config.yaml
model: "image classifier"
dataset: "simulated stained blood smears"
train_examples: 97500
image_size: 32
crop_scale_min: 1
horizontal_flip: true
targets: ["large cell", "small cells"]
num_classes: [7, 7]
arch: "resnet"
norm: "groupnorm"
activation: "silu"
weight_standardization: false
depths: [2, 5, 5]
kernel_size: 3
stem: "single"
avg_pool_shortcut: true
widths: [80, 112, 176]
label_smoothing: 0.1
loss: "cross_entropy"
init: "xavier_uniform"
residual_init: "zero_last"
optimizer: "soap"
beta2: 0.95
lr: 0.0015
beta1: 0.95
shampoo_beta: 0.95
eps: 1e-08
precondition_frequency: 25
max_precond_dim: 1536
merge_dims: true
one_sided: false
adamw_lr_other_params: 0.0013
grad_clip: 3.0
adaptive_grad_clip: 0.1
gradient_noise: 0.3
steps: 5000
batch_size: 256
epochs: 13.1
lr_schedule: "wsd"
decay_fraction: 0.3
final_lr_fraction: 0.01
warmup_steps: 250
weight_decay: 0.4
adamw_weight_decay_other_params: 0
Rows from block 4 of a small image classifier, named by matrix and row number. Rows with one number belong to one channel. Each number is 500 + 50 x the weight over its row's rms, rounded and kept within 0 to 999. All counts start at 0. Numbers have three digits each. After the name is the row's rms in percent of the matrix's.
After each channel's rows are labels from the 100 images, of 14848, where the channel reaches its highest value: "strongest on" is what is common among them. Only what is clearly more common there than usual is listed. The data: simulated stained blood smears.
# convs0: first 3x3 conv (model.blocks.4.convs.0.weight, 112x112x3x3, each kernel summed), inputs 0-111
# convs1: second 3x3 conv (model.blocks.4.convs.1.weight, 112x112x3x3, transposed, each kernel summed), outputs 0-111

convs0.5 120:536524566532455555489470585462591462448471449461533397470486475522503479450513469549520513476497526449509511541500337458527645445502510374501462457497468508488522466509503519508485512452480517492513413500453501497518453505545535516498539494572542487548616492504520482527453540485531506459489446735411548468501497543546466524445440439524
convs1.5 101:520631479548388509547511610506560428540475461492492485430511501502471513438514518454483514449496501466581502574489538510578457513432581512565513449452513495571515415502523536512551552517452458514528523490474430483463459616507477482519563539541462584460473529448476435493431505480530483552428514742504511501496541420512487542497481461491
strongest on: two lobes with orange grains

convs0.38 106:502453500551491553475553480636434550434455528503476475596440461452508513567535479422485471590500472412469592413438485455501616470489501548573511559492429508573473508589493422554445454449457441429460415529590407475483413446507541413479484465490531458456530446485453484585495442473488505497556511463545481478461507472466522522473435511561
convs1.38 103:514451530471611561439517468435522515522630447512488429488570448470439479478472516468544454492588529509500465524542528492482483458547487416450464486523544525465499406455469518512563549503470416547497535478511510536532562458573438486629490425517501622617485499433438535585447523521564489523533453507544464489507416609512528583451547498406
strongest on: small spheres; no large cell

convs0.3 116:555457494511534475496476464460462450578507495546508558491497491466577613444553487539460500507517459597554478547537421516510463491522495458612487537402507504538487551506565543528503509480546514444444502487572582510435394592533452508499515511600512424523495523605531456604552460678448463501438481566550503487487484471485433579531558519451
convs1.3 104:536366470498438526412458483440462527534579507482379610559534467441570406502398476426506496515514465424491524524547543564510490531530438391497479515482344567478538488505473458499520500483512515561522474478457568482460509435461514495484456423456571479479497469507519489454581480636457485430561515506557453531523481451516494483498521428437
strongest on: two lobes with orange grains; crescents

convs0.19 088:542565518473477462576507487522505451441534494511423583532436457545473526488419514530448570507557475535518544512441413467512525501516524487547536456505487423527369532462465519432531451472444498545483558500529517521493511582542634462599578479437462525560499522528598416422527514576618557554598507603531514578575520511477537480496500556525
convs1.19 105:332499540557526453551580517470571573566422482468466551544498589501591543470533597443507550417451502547464464583452569536459518494425487549489470516476535560475624483555526516573481493523526542509509429458498459451418472490588448529498404520505558527453484501547386510452499540511494447604445492527489464467471467528490566516482476511533
strongest on: lobed nucleus

convs0.12 091:502453566446472540531463550502542406507534550439489571519577528461545517400538449439571485496522570473517508437541440537465406531361479530497461560421441454403462477507466465575507502513507466561490429518506470601536523531482578494480493657501447397566509434543455583520564503517440450541450552507544538516488506450436486508497504536459
convs1.12 089:411435593442588469425498458489563405448503440411402507489506605491489490440554537513533460518526349442506459464533536450451513533547482461493479517595549459577473459420432497496483423540530524542496464588462529453433503458537508535477569521507456448486584527527505491388537568470529438476513517467597524546527462519476454426533493523479
strongest on: round nucleus

convs0.44 103:433420511517570454471524545527523537496529475534521505506552521481476464524503447435556470451497538453476496437572437516455605506549494373456526470406449465544479570567464468500465493529625445508520443437610480506530515612572464483502523554555516474527498525550443531496461438462604506558554482626450543457404402492575521497488480439486
convs1.44 110:482509443576490461495512513480500569607488450449531523417600545471502477505544440515495520491479462443480485462441586487504528610544420552538467538529539456505474429588540438473510415375606532531479518490468435459442426516521562536493453544424484529505553528506420548495443472467390547455551516657519543515503517417506507471505486562551
strongest on: two lobes with orange grains; ovals

convs0.59 100:483492479560425550459556453455504467497506420553521485515608430589472585495446618420456491502477506483499460495512490542490484568573500557501472450490487437490459407452590587424500410499449476486555434462621470477547444459497413486537548543390508488442480529513493482452506500427427414544445467385525476525470482529507526484500571570469
convs1.59 094:445513474520515456612532545450537425423425421522584475550478416514546474491525516549496471539489627514530574493524595445456554493443439500459532507550592485520480509499457628482496503511501495505558588436391442578554535556493532459483528564570455524426570447563551509501504479446517466471533501556462561444497480513492512485550470484645
strongest on: small spheres; kidney-shaped nucleus

convs0.98 083:535479416514505467474550434459546522509470494490552378598496501520505369508431524529538460517542529496451480531499571538478486482478399433597506496519488457376443478425487497498518436385551455510561578483567482553469583402506460574573503490471525516577427579508549442545511438451521594461560534461537537477504520478553514427528523506543
convs1.98 104:486618520471511416496577470433437476457481537501416520477510428612457552471472565497550489466468490514513509497544503452588428505531615443537554516587532553561441495455519545511444422555510500519517537392446488500567405469506472463589515462422499553521502457493463483405437490428435520497487590499536501590383491418530481491479534532465
strongest on: discs; kidney-shaped nucleus

convs0.47 092:464520463520519534439542458494495526493524532432442532578492483475455452517502526490576513495536564522488587660474552477506432473488528497509436573531501432452486530446534468602580562538457455596477590474556604440493499414606549482495518526495506604522579486471497460483563573508623468454425540511508543425528481478568510452496435555532
convs1.47 108:485464489457478500580396468396455506455550533470534536549623534518450516476416438482600540488470531551505509504491549481455461549473463412449551579467471477528540509520483561572421504420394461524432469500494454527511555483522454448577476526491616481413520410405514465537500424514482482434450511459483380481505414569488549527513535493452
strongest on: round nucleus

convs0.7 105:494587430368499473412501480562484383480455452586452528506572540522474530551508469515549485538500507477484500523475493452501497557459509450413505472647492480558518527402481449517448532474487546512482521565595600456451508459391519514514503566472547570574565393485470451522516503487492533489455514459521614492440570535425552431537479514458
convs1.7 090:486555464541411511544634542423490544507439511458602469458494546561549455447489497491516483461463486558436490458544471525494550510497543433449501536419496467451430586548491448412469542540533444461516442530511511458442572551531525403473569475486496388541650552455406414461537565461475468468521475483521574496533453536577476469519426500526
strongest on: lobed nucleus; teardrops; no large cell

convs0.14 095:520510499438476570581474526415438425488545508449458602519568456460548534494514450497532554540513548389441465498559523552511460460555439512514579486578565476497510472522571435453527605495587523478537449515430489618503577460530505455540508677461494554447507479542516474454468527476521551515520511449526571450467471499543524468467402546416
convs1.14 106:502520478514574564470543538514455483505454498375597444555525523558523511437508495566571519390448510508504537496454471439572561454514331478473473485562495477520429529521492515453538542449594590536529528480525487532509491489577587535383556417609420506496539509457469456546582539428466569447519479529477510496494469528485526545580510513456
strongest on: round nucleus; spiky cells

convs0.31 108:525499478524619417458516468482490448463429481467472515530462468453430505465561440498526515421556510518449442401427435478484496506500394477489496536515547434556578483547489469487552526426436530469591491464566456526513549525576540502575569532503501445500431445441504591535582595499464552474394462546450590458545596479524541525511522483386
convs1.31 094:513480516422527458470524500501520554487530515539495509453448472512454567515462656506403530526527542510515483455571552425483532549571552481517556525534410504438424476572452487507516479542414554463465425485416599365454464512617536541471443451526568472560474385478565465480569489487574537449483443480526489573592473476486490482478543511458
strongest on: two lobes with orange grains; ovals

convs0.73 103:565503458553515500519452532511343486554508451435411485492443518496521517508569515447456517504491533472496430478494595559501374490489483497416410475557567485487549438449476425552434394465490509569534576394432452512436505480547456562454518565495565544482486495485484491430478546529541567501492415597488479535529435551489421573451488442524
convs1.73 100:470464487530430443458456550480475509566498396526420463553491465470506459487544484543469547492517562526458614497397489516456463470552512548509394432366533559452364513474513470483526489590521483518427476608618450523562471521520403480465566518528466482488548474534417479534535456464510415481450574542475529505431527532450456559514455507530
strongest on: lobed nucleus

convs0.99 109:470467526516523508483510495533580519443528538591492489465593444555461505402480497540520577533540493485440547471609394569519499478531467490549465527466486498511518543617505463478391485598545516477420609528448495466484482509467503454533538551489553600475513474385534541558530538491681443469555451497517527511487434476449486470570456480549
convs1.99 098:459546461477510455517511474472569565511563489499475544482547495521538472441595522482461553479562401556521596512495497474449484407494567522511478457445509547546495541594436582552521439486501483629458426524494453563400476617526443387538517445508584540502502567423494448533461544458387546513500435481451568515485536445524540503537531458421
strongest on: lobed nucleus; band-shaped nucleus

convs0.60 095:621588509506530546488414479512494452499482543534545414466636491612491513460469517505480463550533443465477515459521520431468547443436546433491527478480427550470535525593492577486585585501485636521458499529472507559427441478462495472469440501476566555538559583538548538482467503472440559453514456486493464426468490502470498562549407451390
convs1.60 103:493462626395499564608466504474418550466529555563553547534576508583539444529507439437486452508465423590495455441459515524468529550533492530532541463530482485591488476479479555460489581560393396527443529545545533495510477464569506407525550546417532427567551552527541551473627425548543516539452487463481487523506483475469517535462524471528
strongest on: round nucleus

convs0.15 104:464386531484483579498457533572460517398469436517478497536560497520506473455468413473474497475522503475525545450482599423550555458536567519502504491640589525504589559459456474423475466468566435450443515485626471552462542495547554503505455490520487447462547456583451533498452490593495606467422479586471509526512530452552503475473495480382
convs1.15 114:440544531461582525451531583457568554523547483521445480458507507558491531500466463416476502539506519471531521447508587484533454531462524450563469545387556428523482475556506493482528518595526455533518418598375460510491510579487504517497476463446542482422684488513532481475475677503517491456397479527504492487540476548521493500491550514411
strongest on: lobed nucleus

convs0.79 091:554480594521541478570517377461503460492525584494543494527502485552528499501456450533525540619500495417558486555575418587454445468527429518494555500534514494452533485536440500499429534524513578458532482457389506497529562447574544525471538557491515548486599473434528511439543379441506467559428417599462518390529445504493520498544421474500
convs1.79 092:461453432463544602615440464479453512548551506534641548472520519470475425549494494444522489477460548522566466483512518450546398464506506473545539471480550532449501416503579472483556537519530538542534495478515481465436499551367606606477493482472495526443526606422536446544621457466511557583520487503447486453538547525480429499443487507434
strongest on: two lobes with orange grains

convs0.86 111:552582516586433470431466457515474518553421515472609448538460496456522554449496496438550457560496490434415596467517487545486467484405553434475514432525477494563469454517466510459525514638467567479464421486406525449496508432533567506515536514540503505530544448479488524569451464567590587500481492609483505503545520494415612453425516498436
convs1.86 097:569476568519505500553454536434514447584480453530490550536489556443583529430562479449583535504524512545462512488480505606412417565455459465457428472425523489536560362523583484418454543490484438440431470522439497467455463506495532561481553465491570450551562495441474514459557486371489583559548498563513436440482467465482474418535489548468
strongest on: two lobes with orange grains; lobed nucleus

convs0.111 098:434496484578477482491569487421513572449445467560506470389552460479491431522456501548474541565516551495452527500470430502475577508560554554587501488471458496464457409529494498561543407417570524435574526469581544484411571474554546465407527462468473533445559475466490441565538428508495508516421447468475444572471523574562501366565496538482
convs1.111 106:547432611463480509428538490475511489442498473468487528500504498552544524530522477589462460459471528511436429548441438497408554466589561516510479444457573525482396394475545473437564444474573448508547496458392540567491409619463559543510515534500528437431496421485476387558456528491498520480404564585517517469476588540459525489504505483508
strongest on: small spheres

convs0.70 113:451468509550476477542527472512498514556509504592433501437502553525508500465553487528503460451553452589491528575370501503484439483542578560535487450483454454422454590541447538494543484521447540506502421405516538548559442479588595494498443485430550524498556513501499573451478491618635567522413488611523534585543515500524552568518534449498
convs1.70 097:493500568484484565415511531528473541634536569472507558538469512514457503536534506503564562576462458470418508539574539559492495527489484406544471494379518545545596470481552579609468533469467461560396528484442439460542490492566472519566510580609520448555469431515444419512488480534401407499459513542493556436520522466545463459478490449482
strongest on: two lobes with orange grains

convs0.82 116:580581428551546460507524462529558487544462510615546516495440534540576428467481518503554527601547512542491546567479438455479427496528509530558510430587515513561502472455485480453562593468572474455488598482647532517417547421543466526530539518448562518541566504498488516474529422536482555498453590493451558569498447508519618544430512484484
convs1.82 110:468500427529558488474404489508519501574487414438422511530433515449607460533550515449433560546495531465634463478510533467493422480479521500514440481514525499487499571541511513482472510523594574494550471469363505474522575459487494468418537551584496435441642437440504451552454370565487527504378481520508474523494487510492479561499514531516
strongest on: lobed nucleus; kidney-shaped nucleus; spiky cells

convs0.77 093:478450567428483569485489504597545536466381498481445376420540511484547503480464461521468455519537520469409521542504388478525586539421581512496531474445440420507482560517489487535556572509620485516509418459404506527510565399463526474554493598481493448448521516535461537536492573512516513513581554564509481467560503533465512490459535582588
convs1.77 100:567453523599502459489533508486519514521455579483450474541524469502581522595489478483458478415459552527631498329453436478502520549519541471489529483528554524524508466515492550631489510505465496445521442436540536490483595516495506558456522510438534616484586541511325527543454521515507532478475452581437440494459479535511514514570478447515
strongest on: round nucleus; small spheres

convs0.80 098:478424479575539535432475493479480506466622535523499467555467530495443464508429520466560446526505551443459420527562532378541548615538437476560508670521419538468473512471516528523500554518507487527540467522445496512484459487549493423475486535480514433483618481551499508497552394561553553470487476453532397378437485553484508517444514453536
convs1.80 104:482549521485546561485458488493478507487557553546528486509438412481548413541415522540542559493550586503436490480529510442421448539399572559484499459416406466462513411491465465567523521439437488456561485591554462504566573515390576440480641486461471558532491558611557410537484526506528478505492486484489565534564486472432507499540549522512
strongest on: lobed nucleus; spiky cells